Weights of a small encoder-decoder audio transcriber.
Model: 20M parameters, log mel input, encoder arch transformer, encoder norm layernorm, encoder activation gelu_tanh, encoder moe soft, encoder num experts 32, encoder width 192, decoder layers 7, decoder activation gelu.
Training: muon at rate 0.014, 14100 steps.
Data: trained on strings of digits, spoken by a formant synthesiser in many voices, 39062 training examples, 46.2 epochs.
Rows from block 3 of the audio encoder of a small encoder-decoder audio transcriber, named by matrix and row number. Rows with one number within an expert belong to one neuron, the router's apart. Each number is 128 + 24 x the weight over its row's rms, rounded and kept within 0 to 255. All counts start at 0. After the name is the row's rms in percent of the matrix's.
After each expert's rows are labels from the 100 clips, of 14976, where the router gives the expert most weight on average: "strongest on" is what is common among them; "peak on" is the class under the peak. Only what is clearly more common there than usual is listed. The data: strings of digits, spoken by a formant synthesiser in many voices.
# router: slot weights (encoder.blocks.3.mlp.router.weight, 64x192, trained with AdamW), inputs 0-95
# up: expert up (encoder.blocks.3.mlp.up, 32x48x192), inputs 0-95
# down: expert down (encoder.blocks.3.mlp.down, 32x192x48, transposed), outputs 0-95

# expert 10
router.20 095 [125 141 119 128 122 146 124 120  97 128 148 128 106 125 115 155 159 138 114 110  81 125 109 143  99 124 134 160 150 127 123 132 121  94 172 110 164 124  98 120 155 101  79 124 144  98 146 136 140 152 153 142 125 160 110 129 106 122 158 126  89 116 100 107 110 137 113 124 121 131 146 125  95 185 114 129  96 126 104 113 103  94 114 129 148 120 119 100 122 112 111 161 155 124 159 101]
router.21 088 [120 148 140 119  76 123 132 175 130 124 193 120 153  97 145 117 130 101 123 106  91  87 163 133 124 156 128 121 111 153 142 122 140 120 112 107 171 124 121 123 146 174 116 129 117 159 148 127 139 125 117 163 126 131 106 119 102 192 107 111 118 128 100 152 130 142  95 137 109 155 129  93 163 133 127 140 165 156 118 190 141  95 129 123 128  99 122 135 145  93 143 118 135 168 116  85]
up.3 050 [126 103  97 143 183 151 116 124 114 149 134 152 110 160 133 125 144 127 147 159 130 120 131 134 135 112  75 127 109 132  72 135 139 128 143  95 119 146 179 132 128 126 142 132 140 113 168 128 101 164 132 128 123 142 159 147 150 178 141 117 114 183 174 129  97 100  77 107 125 149 126 160 112  81 139 112 127 128 130 130 127 145 129  89 134 141 141 131 119 140 108 139 122  87 151 112]
down.3 057 [141 127 111 141 121 120  93 116 115 145 135 129 119 128 142 134 147 158 112 114  68 117 178 125  89 136 101 117 113 136 124 127 113 121  88 146 103 102 108 139  80 142 122 155 143 134  61 119 160 109 111 118 142 142  97 102 117  80 147 154 113 160 121 123 150 165 155  81 120 172 194 143 132 114 115 135 135 129 161 110 124  99 128 131 122 138  90 141 131 141 149 124  64 125 113  99]
up.4 115 [116  98 119 146 151 158 199 151  95 141  95 124 132 143 142 133  99 134 113 131 109  98 150 123 156 125 125 148 119 142 118 126 130 102 165 150 133 176 133 129 102 101 103 134 125 110 142 115 111  95  95  98 107 132 122 115 129 151 147 180 140  96 147 138 154 138 140 141 137 121 121  87 113 150 125 120 146 144  83 108 120 119 121 142 137 140 122 127 126 166 149 137 110  89 186  97]
down.4 114 [109 166 145 128 101 134 115 100 158 125 135 181 154 125  76 157 151  86 143 117 145 109 103 118 115 113 130 129 112 152 109 144  63 114 115 111 155  91 117 140 165 104 154  98 110 137 134 150 113 168 122 129 153 132 115 142 135 113 147 149 142 159 118 124 121 116 127 134 151 125 122 109 129 149 164 128 114 137 171 124 107 119 145 136 145 128 102 122 145 112 103 107 128 119 124 130]
up.5 072 [121 150 126 153 111 143 145 143 204 153 148 151 136 107  77 112 146 139 137 178 147 118 150 124 124 111 124 131 106  93 104 107 132 106 131  91 132  81 130  65 127 155 133 122 165 125 134 132 120 119 134 193 136 141 115 167 137  92 118 148 118 137 119 102 150 128 126 150  82 136 148 128 125 162 120 134 114 103 112 134 141 132  99 116 129 120  79 139 153 130 141 113 122 144 110 101]
down.5 073 [118 181 120 141 126 177 151 113 156 132 148 131 172 139 105 137 114 133 146 133 160 116 137 121 129 157 126 132 143 109 103  96 118 122  87 138 125  93 150 142 152 145 145 134  90 121 119 114 167 113 143 125  94 139 116 124 128  75 143 173  99 110 123 106 108 121 128 162 149 106 148 139 138 134  91 145 171 132 169 125  93 127 145 132 109 178 167 143 116 125 107 109  88 127 128 128]
strongest on: number of digits: 1; quiet level; rumble
peak on: silence

# expert 11
router.22 097 [149 135 146 127 172 174 145 136 152 176 107 156 130  99 118 126  99 144 141 157  95 120 113 111 122 137 138 130 111 114 148 140 110 118 164 147 143 122 156 109 135 146 153 135 186 139 113 145 175 115 115 155 132 162 165 152  98 143 117 152 137 117 120 127  94 125  87 133 170 157 103 140  97  99 165 126 111 116 128 117 122 136 134  98 146 122 140 114 116 127  93 149 155 108 115 134]
router.23 099 [113 141 151 129 170 132 122 134 133 120  95 117 136 128 140 127 183 133 156 137 104  97 144 108  90 155 109 124 103  90 154 133 152 116 136 121 128 143 115 124 110 138 138 122 118 141 129 104 169 108 118 167 117 102 152 110  94 169 117 137 134 172 158 110 120 111 139 127 103  83 112 118 112 127 114 124 161 134 129 102 132 105 139 131  92  96 145 140 101  91 128 148 126 143 157 117]
up.0 099 [132 130 107 126 135 119 116 147 160 132 131 129 157 114  84  93  92  93 156 110 123 122 112 148 103 142 107 116 139  94 149  99  89 151 109 107 136 155 121 137 118 170 134 108 119  97 135 138 157 155 132 151 130  96 134 112 179 102 103 141 194 143 147 151 170 127 141 104 129 140 136 122 101  67 123 166  84 109 165 133 123 126 120 109 153 130 126 137 128 147 103 146 110 130 123 157]
down.0 096 [147 170 129 109 100 121 154 113 118 143 118 135  75 124 133 142 130 107 119 160 103  98  65 125 142 150 177 190 108 157  83 123 108  83 133 129 132 154 125 112 142 116 117 160 123 117 145  98 139  86 136 139 135 109 128  98 102  64 133 123 141 145 141 115 129 152 130 136 142 139 124 114 132 132 125 120 121 120 145 125 195 117 154 167 134 111 127 153 159 147 132 104 136 141  90 125]
up.1 126 [127 151 118 116 150 145 169 147 161 152 167  96 124 171 109 127 134 156 140 126  93  62 130 120 148 139  96 119 142 122 120 135 126 144 192 108 140  99 122 116 126 125 153 104 110  80 159 122 169 133 121 148 106 136 129  85  97 168 118 104  81 133 111 162 158 150 152 127 147 122 125 110  99 119 115 132 118 111 108 109 114 142 124 126  98 146 106 108 106 181 131 140  96 134 123  79]
down.1 126 [119  92 153 127 164 159 102 124 186 169  96  98  86 110 143 134 140 115 129 122 140 140 145 115 132 120 125 135 121 140 131 130 170 105 112 145 111 145 153 110 158 118 101 166  95  86 162 129  93 108 147 105 123 190  84 134 119 143 137 108  60 123 106 109 106 109 131 130 116 154 132 141 128 155 131 126 129 121 117  82 109  98 136 142 180 148 139 111 127 145 113  68 125 156 154  93]
up.2 102 [107 110 123 113 137  99  93  76 137 116 184 130 169 149 102 155  88 177 148 143 107 118 168 120 106 177 119 146 125 143 136  93 144  82 178 172 142 122 150 153 139 162 110 135 146 130 114  98 169 114 118 117 130 105  98 110 116 143  94 111 149 114 138 128  87 147 134  81 131 117 141 130 203 154 131 128 135 102 117 121 106 122 143 127 117 123 155 165 120 165  78  93  67 143 136 133]
down.2 095 [143 110 141 157 142 173 140 113  98 100 143  98 132 112  78 150 152  94 135 159 147 147  97 152 125  89 135 141 133 140 113 118 133  99 108 102 116 145 126 114 158 136 153 152 109 122 118 128 132 102 142 167  83 130 153 157 142 124 102 137 101 194 104 131 161  74  89 124 112 172 105 148  87 131 109 123 104 177  95 113 115 121 119 106 119 135 133 118 131 115 182 160  88 107 127 205]
strongest on: reverberation; "five"; last digit: five
peak on: /v/; /n/

# expert 20
router.40 105 [119 102 112 161 155 121 150 107 117 155 117 175 159 149  79 144 106 171 159 118 147 128  71 153 152 140  96  79 127 136 119 101 113 130 141 151 160 130 103 156 150 115 111  91  97 101 132  92 150 162 131 103 122 150 105  92  79 124 102  85 155 141 140 123 153  86  89 107 132 144  98 135 126 137 120 119 126 114 134 127 125 119 128 115 118 131 112 144 117  98 142 114 162 121 111 153]
router.41 120 [137 137 126 119 126 110 143 112 131 113 156 102 160 159 124 131 119 107 124 147 103 149 123 138 118 155 109 118 108 128 138 105 105 162 120 129 146  79 122 122  83 181 138 114 108 145  97 171 130 142  92 113 199 101  92  83  94 136 102 147 185 138 135 115 161 123 134  88 132 120 120  84 157 101 139 175  90  70 154 127 112 142 130 175 113 141 125 148 147 154 109 161 145 121  97 108]
up.0 124 [181  82 106 120 131 103 136 141 136 131 128  96 132 130 120 116  94  95 102 135  76 161 185 126 153 157 136 110 121 126 147 145 151 154  70 122 101 108 100 115 132 143  99 116 155 144 130 153  92 109 121 102 171  61 137 162  87 143 129 154 154  86 117 139 178 140 134 153 172 105 103  88 128 124 182 136 124  83 135 121 137 132 103 168 127 147 143 138 121 147 165 161 122 118  89  78]
down.0 118 [150 148 117 120 138 140 157  85 108 132 128 172 130 145 141 105 146 155 148 161 118 158 113  92 118 147 128 104 127 144 134 115  99  77 195 122 167 178 137 114 163 108 100 101 128 150 159 114 143 151 132 107  23 120 132 116 118 113 147 105 129 161 151 146 129 150 136 152 109  80 154 123 157 106 130 103 115 146 158 144 138 145 152 135 119 106 113 189 118  60 104 118 128 116 151 160]
up.1 084 [129 137 170 120 158 111 123 111 143 166 117 129  98 117 145 135  90 146  80 141 122 112  93  99 123 144 124 104  92 149 135 115 142 125 113 172 142 107 126  95 137 180 105 195 147 116 135 120 120 106 120 116 119 133  93 116 177 131 141 150 159 166 107 164 122 121 127 127 134 108 151 156 130 134 105 173 131 116 185 151 122 142 116 144 114 131 113 103 150  99 166 127  97 103 120 122]
down.1 092 [153 137 143 123 105 112 139 150 100 111 128 137 125 119 127  94 157 141 101 143 131 144 162 128 158 113 129 139 162 157 166 130  91 172 128 102 143 140 102  82 104 126 152  98 126 184 138 163 142  99 108 103 152 105 159 135 121 116 126 124 129  91 104 128  69 130 176 109 175 114 120 115 153  99 150 161 154 168 116 108 156 131 111 106  86 127 100 148  97 117 147 137 101 123 113 124]
up.2 112 [124 151 166 135 232 121 151 156 142 167 146 128 108 148 109 107 133 139  90 120 128 176 144 123 129 122 139  89 122 135 156 135 100 148 104 137 133 175 130 107 110 151  97 105 129  74 127 157  96 154 146 137 188  83 140 122 164  71 132 107 155 129 149 133 123 139 100 120 134 161 103 151 109 105 125 116 127 117 112  84 152 136 102 120 143 121 117 125 138 130 123 135 138 133  67 121]
down.2 103 [149 122 122 127 142 149 135 145 134 124 115 112 114 104 128 141 169 162 126 112 130 108 142 110 128 163  73 160 177 101 155 153 174 154 163 123 127 128 132 102 128 140 154 122 103 132 135 121 141 140 125 135 110 110 128 148  67 155 140 114 130  87  90 157 175 128 134 155 104 106 161  94 114 105 115 119 131 138 137  93 145 128 124 129 111 149  94 148 110  97 125 173 134 171 151 119]
strongest on: "two"; last digit: two; number of digits: 5; first digit: two
peak on: /u/

# expert 2
router.4 089 [ 95 143  91 114 129  92 125 127  95 116  85 130 150 122 129 135 137 137  99 132 122  96 113 115  91 120 140 116 135 108 123 147 129 180 120 138 158 126  96 168  90 113 125 129 127 122 165 151 154 152  62 131 141 133 113 142  63 121 157 111 128  90 124 155  98 134 138 166 122 154 131 117  80 122 138 127 103 154 120 121 111 122 150 133 130 122 122  71 119 179 145 114 107 148 115 103]
router.5 112 [100 119  97 120  99 158 132  98  69  86 146 102 152 101  91 144 121  79 117 136 149 136 102 147 128 133 141  92  92 137 185 134 116  78 120 112 125  98 123 133 118 110 145 117 104 139 106 121 130  98 127 157 132 142 143  91 155 174 177 148 155 140 166 136  76 132 131 140 114 143 122 112 112 171 115 130 123 171 118 104 122 103 142 130 160 127 147 115 121 107 142 115 164 131 126 133]
up.3 121 [122 130 102 128  85 135 113 130 169 153 145 133 177 128 107 151 162 148 139 134 133  92 141 111 108 176 130  97 133  96  99 139 138 103 132 144 115 152 168 126 124 129 146 139 138 129 107 100 147 131 147 115 139 103 146 136 111 162  95 122 140 122  94 107 166 127 102  81 136 143 100  97 132 122 125 139  81 104 150 125 109 124 128 135 155 111 148 160 115 185 133 158 148 100 155 164]
down.3 122 [118 157 157 122 155 120  81 127 153 164 160 132 147 105 142 121 150 117 153 110 126 163  98 125 155 118 126 127 152  89 129  85 150  59 166 126 121 144  97 142 177 153 120 153 117 125 103 133  88  85 108 137 108 103 138 116 132  73 104 145 148 164 141 126 140 125 131 113 128 170 139 120 128 143  89 146 104 113 152 162 100 112 143 159 135 140 118 117 126 140 118 147 144 103 147 139]
up.4 113 [124 130 109 174 102 137 117 120 142 108 122 125 133 137  95 126 133 103 136 117 113 176 137 144 127 137 156 132 130  91 128 122 126  96  86 150  97 164 119 146 109 164 102 156 138 132  93 155 142 123 131 108 111 136  94  77 182  91 132 145 175 145 134 149 177 132 151 119 141 103 103  91 135 143 151 148 125 113 109 121 132 136 131 125 183 121 141 160 117 128  97 137 123 102 104 135]
down.4 108 [138 133 114  92 173 113 155 154 102 172 115 112 161 131 135 126 124 158 109 163 133 115 122 137 171  94 139 128 121 168 156 127 137 118 108 108 127  92 138 155 112 132 120 114 106 147 108  98 101  80 163 106 156 138 113 140 112 160 137 174  95 137 145 120 113 144 146 120 120 109 150 135 137 132 153 130 105 122 134 162 145 121 128 110 145 132 110 126  88 113 154 118  78 122  78 129]
up.5 110 [125 130 135 164 155 145 168 125 104 139 139 140 122 156 137 144  80 159 135 129 140 125 144 136 150  89  89 107 132 139 151 102 136  89 141 145 133 214 125 145 143 117 101 123 116 126 129  88 113 110 184 106 104 137 174 116 147 133 149 143 122 122  87 136 164 137 149 116 139  80 160 119 109 129 106 130 121 116 100 130  86 119  95 133 162 118 115 140 120 120 128 138 116  74 174 107]
down.5 117 [134 118 112 143 152 112 122 110 147 170  83 156 167 147  96 104 121  50 163 122 120 122  79 130 150 147 120 135 149 100  79 151 105 115 183 110 147 104 163 110 113 138 100 128 102  96  99 161 110 102 169 142 121 115 122 134 135  87 110 177 150 115 120 119 145 126 132 156 107 157  97 156 129 198  89 127 143 172 139  96  97  63 137 139 120 143 145 132 132 158 118  97 130 105 125 111]
strongest on: "five"; "four"; last digit: five; first digit: five
peak on: /aɪ/

# expert 8
router.16 114 [159 132 131 148 151 157 132 127 120 165 138 168 113 133 144 165 155 118 104 132 176 131 166 156 146 104 117 125 140 173 143 171  95 142 152 153 115  95 119 122 101 100  94 132 104 120 140 122  83 111 106 134 129 132 113 137 102 173 111 100 128 108  89 102 115 124 108  76 179 128  89 126 196 151 126 150 144 152 130 118 174  88  75 113 118 106  99 156 104 116  92 109 116 112 126 135]
router.17 095 [102 127 139 159 149 112 114 164 143  64 140 130 117 138 121 143 122 145 117 113 149 149  89 155 113 120 117 149 156  80 155 149 107  87 105  79 146 149 123 117 126 150 118 139 109 116 146 122 133 112 126 133 140 142 202 131 133 127 145 108 106  96  72 156 127  98 133 128 130 158  98 137 164  92 162 132 136 169 126 192 148 125 114 165 153  98  58 111 112 111 125 101 100 117  86 149]
up.0 101 [103  57  80 148 158 133 122 184 132 133 128 130  96 143 129 116 136 178 105 137 123 118 152 119 115  83 141 150 165 143  99 134 129 128 128 128 117 109 104 179 129 178 156 101 106 119 157 142 142 128 144 143  97 118 143 176 121  99 150  88 152  91 100 110 131 115 112 135 141 121 135 148 169 139 130 128 136 148 144 146 126 130 123 108 145 103 158 120  95 167 123 120  94 160  93 103]
down.0 093 [116 151  96  93 138 143 134  88 170 126 149  93 144 145 106 154 149 106 124 123 139 117 138 165 148 173 123 163 137 120 121 145 121 164 135 103 119 101 148  98 194 114 115 149 125  89 118 150 134 111 134 136 121 111  87 111 108 128 119 153 154 136 164 104  69 132 104 105 102 121 161 167 124 157 117 105 140 139 106 115 143 114 137 122  90  55 141  98 124 112 135  97 169 139 107 124]
up.1 083 [128 114 123 137 141 141 112 149 122 102  93 156 129 110  79 146 153 138  99 136 151 111  85 121 104 135 118 134 123 107 134 132 154 109 136 151 138 123 110 186 135 122 106 125 146 154 179  91 125  86 147 158 125 174 166 144 129 142 126 143 118 149 148 109 104 106  88 130 112 139 126 122 133 137 114  96 155 161 149 103 139 214 140 126 112 116 110 111 164 113 152 123 128 123 168 147]
down.1 084 [176 161  82 120 165 166  80 137 145 130 141 144 149 121 131 121 170 100 152 121 138 132 106 136 132 160 123 123  95 144 146 130 111 114 170 133 167 144 139 162 131 124 130  83 141 125  87  75  94 151 155 153 147 123 137 163 145 101 118 113 168  94  86 102 153 117 116 132  89 142 137 108 161 114 112 164 116 143 124 131 148 161  74 110 119 103 113 184 105 127 167 119 137  82 143 108]
up.2 098 [118 103 103 155  66 149 133  82 122  97 180 139 140 146 156 148 104 123 100 136  94 112 133 176  99 135 128 114 127 109 216 127 116 107 131  92 131 117 140 165 116 122 148 142  79  92 124 111 117 116  99  97 122 131 185 133 127 100 172  84 146 137 180 122 128 138 112 149 135 137 104 146 106 120 128 156  78 146  99 111 143 144 134 155 110 103 160 129  88 114 138 123 145 116 110 120]
down.2 102 [140 104  99 111 223 103 140 128 131 131 134 101 100 143  94  99 124 141 140 107 121  91 141 140 192  93 111 132 130 129  87 130 114 136 104 148  97 159  92 154 107  87 111  96 139 147  60 117 182 103 146 150 116 143 159 139 134 169 113 132  88 103 112 138 108 118 142 155 135 136 102 108 160 150 124 118 138  87 124 108 123  93 171 151 149 137 189 162 123 179  97 135 134 143 127  97]
strongest on: number of digits: 1; mains hum; first digit: two; last digit: two
peak on: silence

# expert 19
router.38 103 [162  85 168  98 137 154 128 147 125 142 122  89 115 119 109 120 138 138 126 117 139 159 103 111  86 108 118 111 120 164 131  95 143 130 151 142 104 192 129 136 107 121 143 145 120 151 118 105 120 125 149 128 117 190 124 138 131  99 106 149 145 120 144 138 150 109 154 126 131 113 126  96 119 114  66 125 127 137 131 141  85 163 104 111 144  95 131 134 127 123 137 122 144 107 141 157]
router.39 123 [118 139 172  92 134 105 144 123 114  91 166 140 155 123 110 124 146  98 158 119  99 141 146 116 145 197 112 104 140 134 112 110 166 130 150 134 136 132 108 149 123 133 130 126 133 139 109 107 154 113 130 119 161 141 120 100 107 169 100 142 145 121  80  87 121 152 109  88 132 127  98 106 131 142 117 142 118 109 147 122  95 144 147 167 129 136 171 161 153 182 110 141 144  98 173 101]
up.0 110 [103 149 203  85 139  86 143 110 117 154 125 130 128 127  99 145  81 125 160 128 111 128  93 143 151 120 125 121 144 138 136 114 162 146 165 122 121  92 154 142 139 116 128 125 108 174 158 151 116  94  91 120 146 109 124 100 121 142 156  93  83  77 129 112 121 128 111 164 122 184 151 139 140 109 138 100 159 167 111  97 128 139 113 133 115 108 130 150 163 128 106 137  91 145 112 153]
down.0 104 [123 111 101 120 174 167 119 167 168 128 149 123 134 127  95  57  80 106 144 128 102  99 128 142 140 108 120 132 167 154 128 130 113 126  99 137 105 137 144 116 139 142 144 140 143 114 119 129 137 119 153 158 155 120 117 146 160  96 121 154 113 110  70 134 191 185 138 139 101 157 105 133  94 152 148 154 130 112 150 118 126 109 114 105 156 170 109 135 142 135  99 149 113  92 101  80]
up.1 120 [139 138 101 158 177 166 180  84 140 138 158 106 124 149 119 156 120 106 154 110 188 126  91 114  97 138 113 127 103 128 163 123 127 117 153  96 156 131 138  69  98 118 132 135 122 117 131 134 104 162 153 159 133 144 129 131 122 152  98 149 133 142 127 164 143  71 152  93  76 168 143 163 125 131 135 163 118 156 124 118 104 118  96 113 115 110  76 118 153 104 124 112 131 155 103 173]
down.1 113 [169 148 121 128  53 131  76 136 115 126 141 144 112 124 119 147 141 100 135 113 137 151 116 126 134 137 135 132 126 158 121 131 143 123  82 110  82 126 135 176 144 141 148 139 127 148 148 129 123  73 147  92 152 131  93 150 112 109 117 107 139 165 155 123  43 117 126 166 146 163 107 174 124 144 128 105 113 138 111 132 103 118 162 132 144 172 135  64 148 158 150 153 151 127 106 125]
up.2 053 [133 183 150 152 133 139 150 134 124 104 177 157 134 103 158  88 143 131  94  97 121 168  78 102 135 139 153 130 106 100 131 160 131 159  92  99 126 135 154 107  89 146 106 132  86 171 132 116 134 141 137 160 112  96 116 135  99 122 113 103 101 155 150 124 139 125 103 138 132 134 151  78 148 120 150 121 138 133 109 105 123 114 113 165  93 104 139 178 133 109 136  99 135 168 135 164]
down.2 056 [ 83 121 136 126 125 100 147 114 136  74 123 100 142 132 141 122 112 139 130 124  88 111 120 125  99 150 124 129 117 100 112 133 130 127 165 123 134 149 131 101  84 109 114 136 162 134 111 126 131 115  93  75 129  93 152  96 126 152  99 131 114 129 116 142 137 148 120 123 120  94 110  90 135 112 140 126 142  85 149 157 123 129 121 141 143 133 137 211 134  87 120 143 175 163 144 144]
strongest on: "six"; "three"; first digit: six; last digit: six
peak on: /ɹ/

# expert 0
router.0 101 [139 118 127 121 107 137 132 130 129 161  97 146  91 106 161 123 140  74 202 100 119 104 143 113 127 156  95  98 141 151 139  89 117 103  95 146 155 138 142 100 124 130 114 121 117 112 140 122 136 104 144 106 173 123  99 186 134 126 197 145  82 130 104 118 113  74 135 106 115 168 117 109 151 101 145 137 132 128  86 114 150 147 131 146 143 143 112 120 156 118 190 108 159 137 127  78]
router.1 099 [138  96 153  89 106 104 138 156  82 161 133 107 143 126 142 168 135 115 182  94 124 145 121 160  87 120 118 161 155 132 111 185 160 109 151  95  77 133 146  89 132 142  96  86 124 127 135 120  87 128 149 126 140 142 149 127 114  96  90 163 114  78 101 105 129 115 121 103 160 113 139 121 133 103 124 157 142 122 101 145 149 128 163 175 118 113 158 139 113 117 113 136  80 101 139  85]
up.3 085 [ 99  95 134 167 120 117 131  76 149  97 168 153 147  73 128 109 105 134  97 135 164 134 156 130 116 130 153 147 111 126  78 100 100 116 140 130  94 154 114  90 144 153 157 117 151 146 128  96 155 117 141 151 125 152 180 140 140  63 165 152 139 155 169 145 114 152 133 112 125  39 175 119 113 135 102 136 146 125 130 148 118 168 153 111 100 137 148 139  99 106 150  79 105 144 109 131]
down.3 086 [116  99 142 138 102 144 154 138 120 126 151 116  93  78 126 108 174 106 107 117 130 159 130  94 141 145 127 143  71  73 117 140 120 155 117 136 133 123 119 148 156  95 154 115 131 144 138 114 143 111 119 160 118  95 117 142 124 138 145 118 152  99 125 144 159 113 129 163 105  78 144 145 126 154 140 137 121 147 163 109  97 139 147 183 118 107 134 115 136 131 125 131 111 120  89 120]
up.4 106 [107 110 134 155 144 131 143 101 172 135 177 115 130 158 167 113 195 154 121 116 129 138 116 170 131 123 104 131 149 123 123 121 125 117  98 104 119 149 148 116 115 145 144 112 132 115  84 135 153 161 138 155 107  96 139 131 146 136 132 119 124 151 137 127  55 116 107 103 105 149 124 153  96 136 138  97 141 140 142  94 127 100 172 101 170 101 131 136 142 145  90 130 144 127 105 125]
down.4 108 [133 106 139 110 119 133 112 131  88 125 141 148 127  74 179 134 161 147 123  90 118 141 154 136 130 147 103 122  89 164 105 156 131  95 131 128 106 107 138 130 150 181 151 132 133 151  88  94 164 130 137 165 132 196 103 102  90 133 120 124 147  77  94  95 146 120 162 154 117 116  99 124 148 114 102 144 121  99 109 111 104 103 146 121 115 116 122 158 119 147 146 129  98 141 134 135]
up.5 058 [158 134 120 102  89 130  96 134 121 105 125 123 135  95 136 154  78 121 107 147 165 165 136 118 132 151 144 125 182 100 106 106 120 126 162  83 141 178 131 127  97 146 144 134 155 154 133 130 125  74 128 125 126 155 106 148 122 132 131  84 131 112 142 130 187 128 122 126 116 111 155 135 103 151 125 157 129  73 141 142 104 150 118 146 158 195 100 124 159 161 129 129 142 133 170 111]
down.5 064 [153 127 104 131 129 142 148 134 129 113 134 128 175 147 134 140 142 103 144 114 131 130 123 114 108  67  76  99  93 133  94 141 128 110 118 130 114 125  89  82 115 128 112 145 123 101  71 112 135 123 121 158 131 115 155 119 101 128 166 157 131 133  82 147 108 123 100 123 137 152 146 140 159 122 118 116 125 146 148 127 192  82 154 124 161 158 147 123 177 152 109 139 150 152 138 153]
strongest on: pink noise; number of digits: 1
peak on: silence

# expert 25
router.50 093 [141 118 151 125 119 106 113 171  90 129 120 125 143  87 151 179 119 126  98 119 127  77 131 142 110 184 162 133 100 154 159  73 128 190 101 131 118 167 126  86 112 103 110 125 127 124 125 113 131 106 128 145 165 156  72 129 138 150 135 117  94  93 136 135 165 116 161 121  94 119 148 173  98 147 131  96 132 103 137 157  95 130  86 132  99 105  91 114 148 145 153 112 154 126 110  63]
router.51 099 [109  98 180 111 160 102 134 101 171 124 172 124 115 113 155 130 159 120 168 103 112 137 147 153 177 168 156 143 176 144 154 104 146 126 150 122 115 136  83 162  91 146 141 155 107 142 134 126  76 151 168 118 128 135 113 105 128 150 132  86 154  92 107  84 141 150 148 107 112 123 103 160 147 116 125 110 142 124 154 143 113 116 137 144 127 146  88 120 116 164 115 115 114 126 122  91]
up.0 073 [139 186 126  98 115 121  87  73 112 120 114 130 154 112 122 116 116 128 126 145 124 104 105  84 110 123 147 114  83 140 164 185 164 134 145 165 126 181 123 114 119 133 108  90 148 148 120 103 152 105 135 139  89 155  91 149 146 105 116 121 117 160 133 112 113 131 133 141 161 132 167 145 122 105 163  75 147 114 144 125  91 141 150 125 123 146  94  63 163 145 143 144 168 130 148 182]
down.0 082 [144 133 120 139 132 154 161 113 129 169 136 131 116 180 137 138 133 127 138 160  98 129 144 121 147 158  87  99 144 126 126 162 170  84 160 129 147 156 120 110  91 138 126 106 126 116 154 121 126 117 115 152 173 128 166 110  64 149  95  88 110  84 102 136 141 139 122 112 137  64 152 161 178 128 122  91 145 113 146 118 139 142 107 138  97 104  93 136 127 125 110 117 121 146 111 107]
up.1 104 [149 134 136 133 127 130  95 124 126 105 114 149  92  98 125 120 128 116 108 156 101 107 112 108 143 103 136 117 139 129 163 119 164 129 136  79  96  91 147  84 130 143 146 161 140 143 141 126 123 114 111 108 133 113 138 195 111 144 138 112 180 141  96 159 181 155 127  91 102 103 139  96 181 149 130 150 141 145 125 126 102 107 100 121 166 111 119 117 123  77 103 169 157 122 135 129]
down.1 113 [ 98 118 151  89  92 102 113 133 152 138  89 160 163 171  87 111 142 151 172 150 108 132 186 122 130 149 128 131 126 133 154  91  91 160 141 153 132 156 120 138 164 149 141 122 134 120 116  84 116 134 136 126 102 105 128 160 127 134 118 114 141 126 172 179  94 114 125 134 125 117 136 110 139  96 129 115 133 133 111 132 108 104 140 141  84 111 123 111 120 118 170 137 165 144 123 124]
up.2 059 [140 155 128  99 146 148  90 121 131 155 150 136 189 105 141 140 155 109 144 124 163  98 111 164 124 139 113 143 128 104 110 135 123 145  64 182 127 130 121 123 140 189 130 155 116 114 172 140 147 166 146 132 122 121 164 112 120 125 102  90  92 112 123 144 103 116 117 162 100 128 141  79  95 129 174 112 114 124 104 107 142 123 150 108 127  99 140 109 118 128 133 112 114 105 117 168]
down.2 058 [163 143 123 136 120 135 109 127 128 115 134 119 141  95 143 115 173 135 139 117 163 111 142 121 181 154 148  98 144  70  98 138 112 152  97 151 116  88  80 124 103 149 143  99 156 137 172 130 170 114 137 122 150 133 150 141 135 160 134  74 105 111 134 107 111 147 133  69  80 124 150 141 127 145 123 152 128  88 144 147 112 132 109 204 145 122 120 175 139 143 100 130 138 121 103 103]
strongest on: reverberation; "zero"; "six"; last digit: six
peak on: /s/; /z/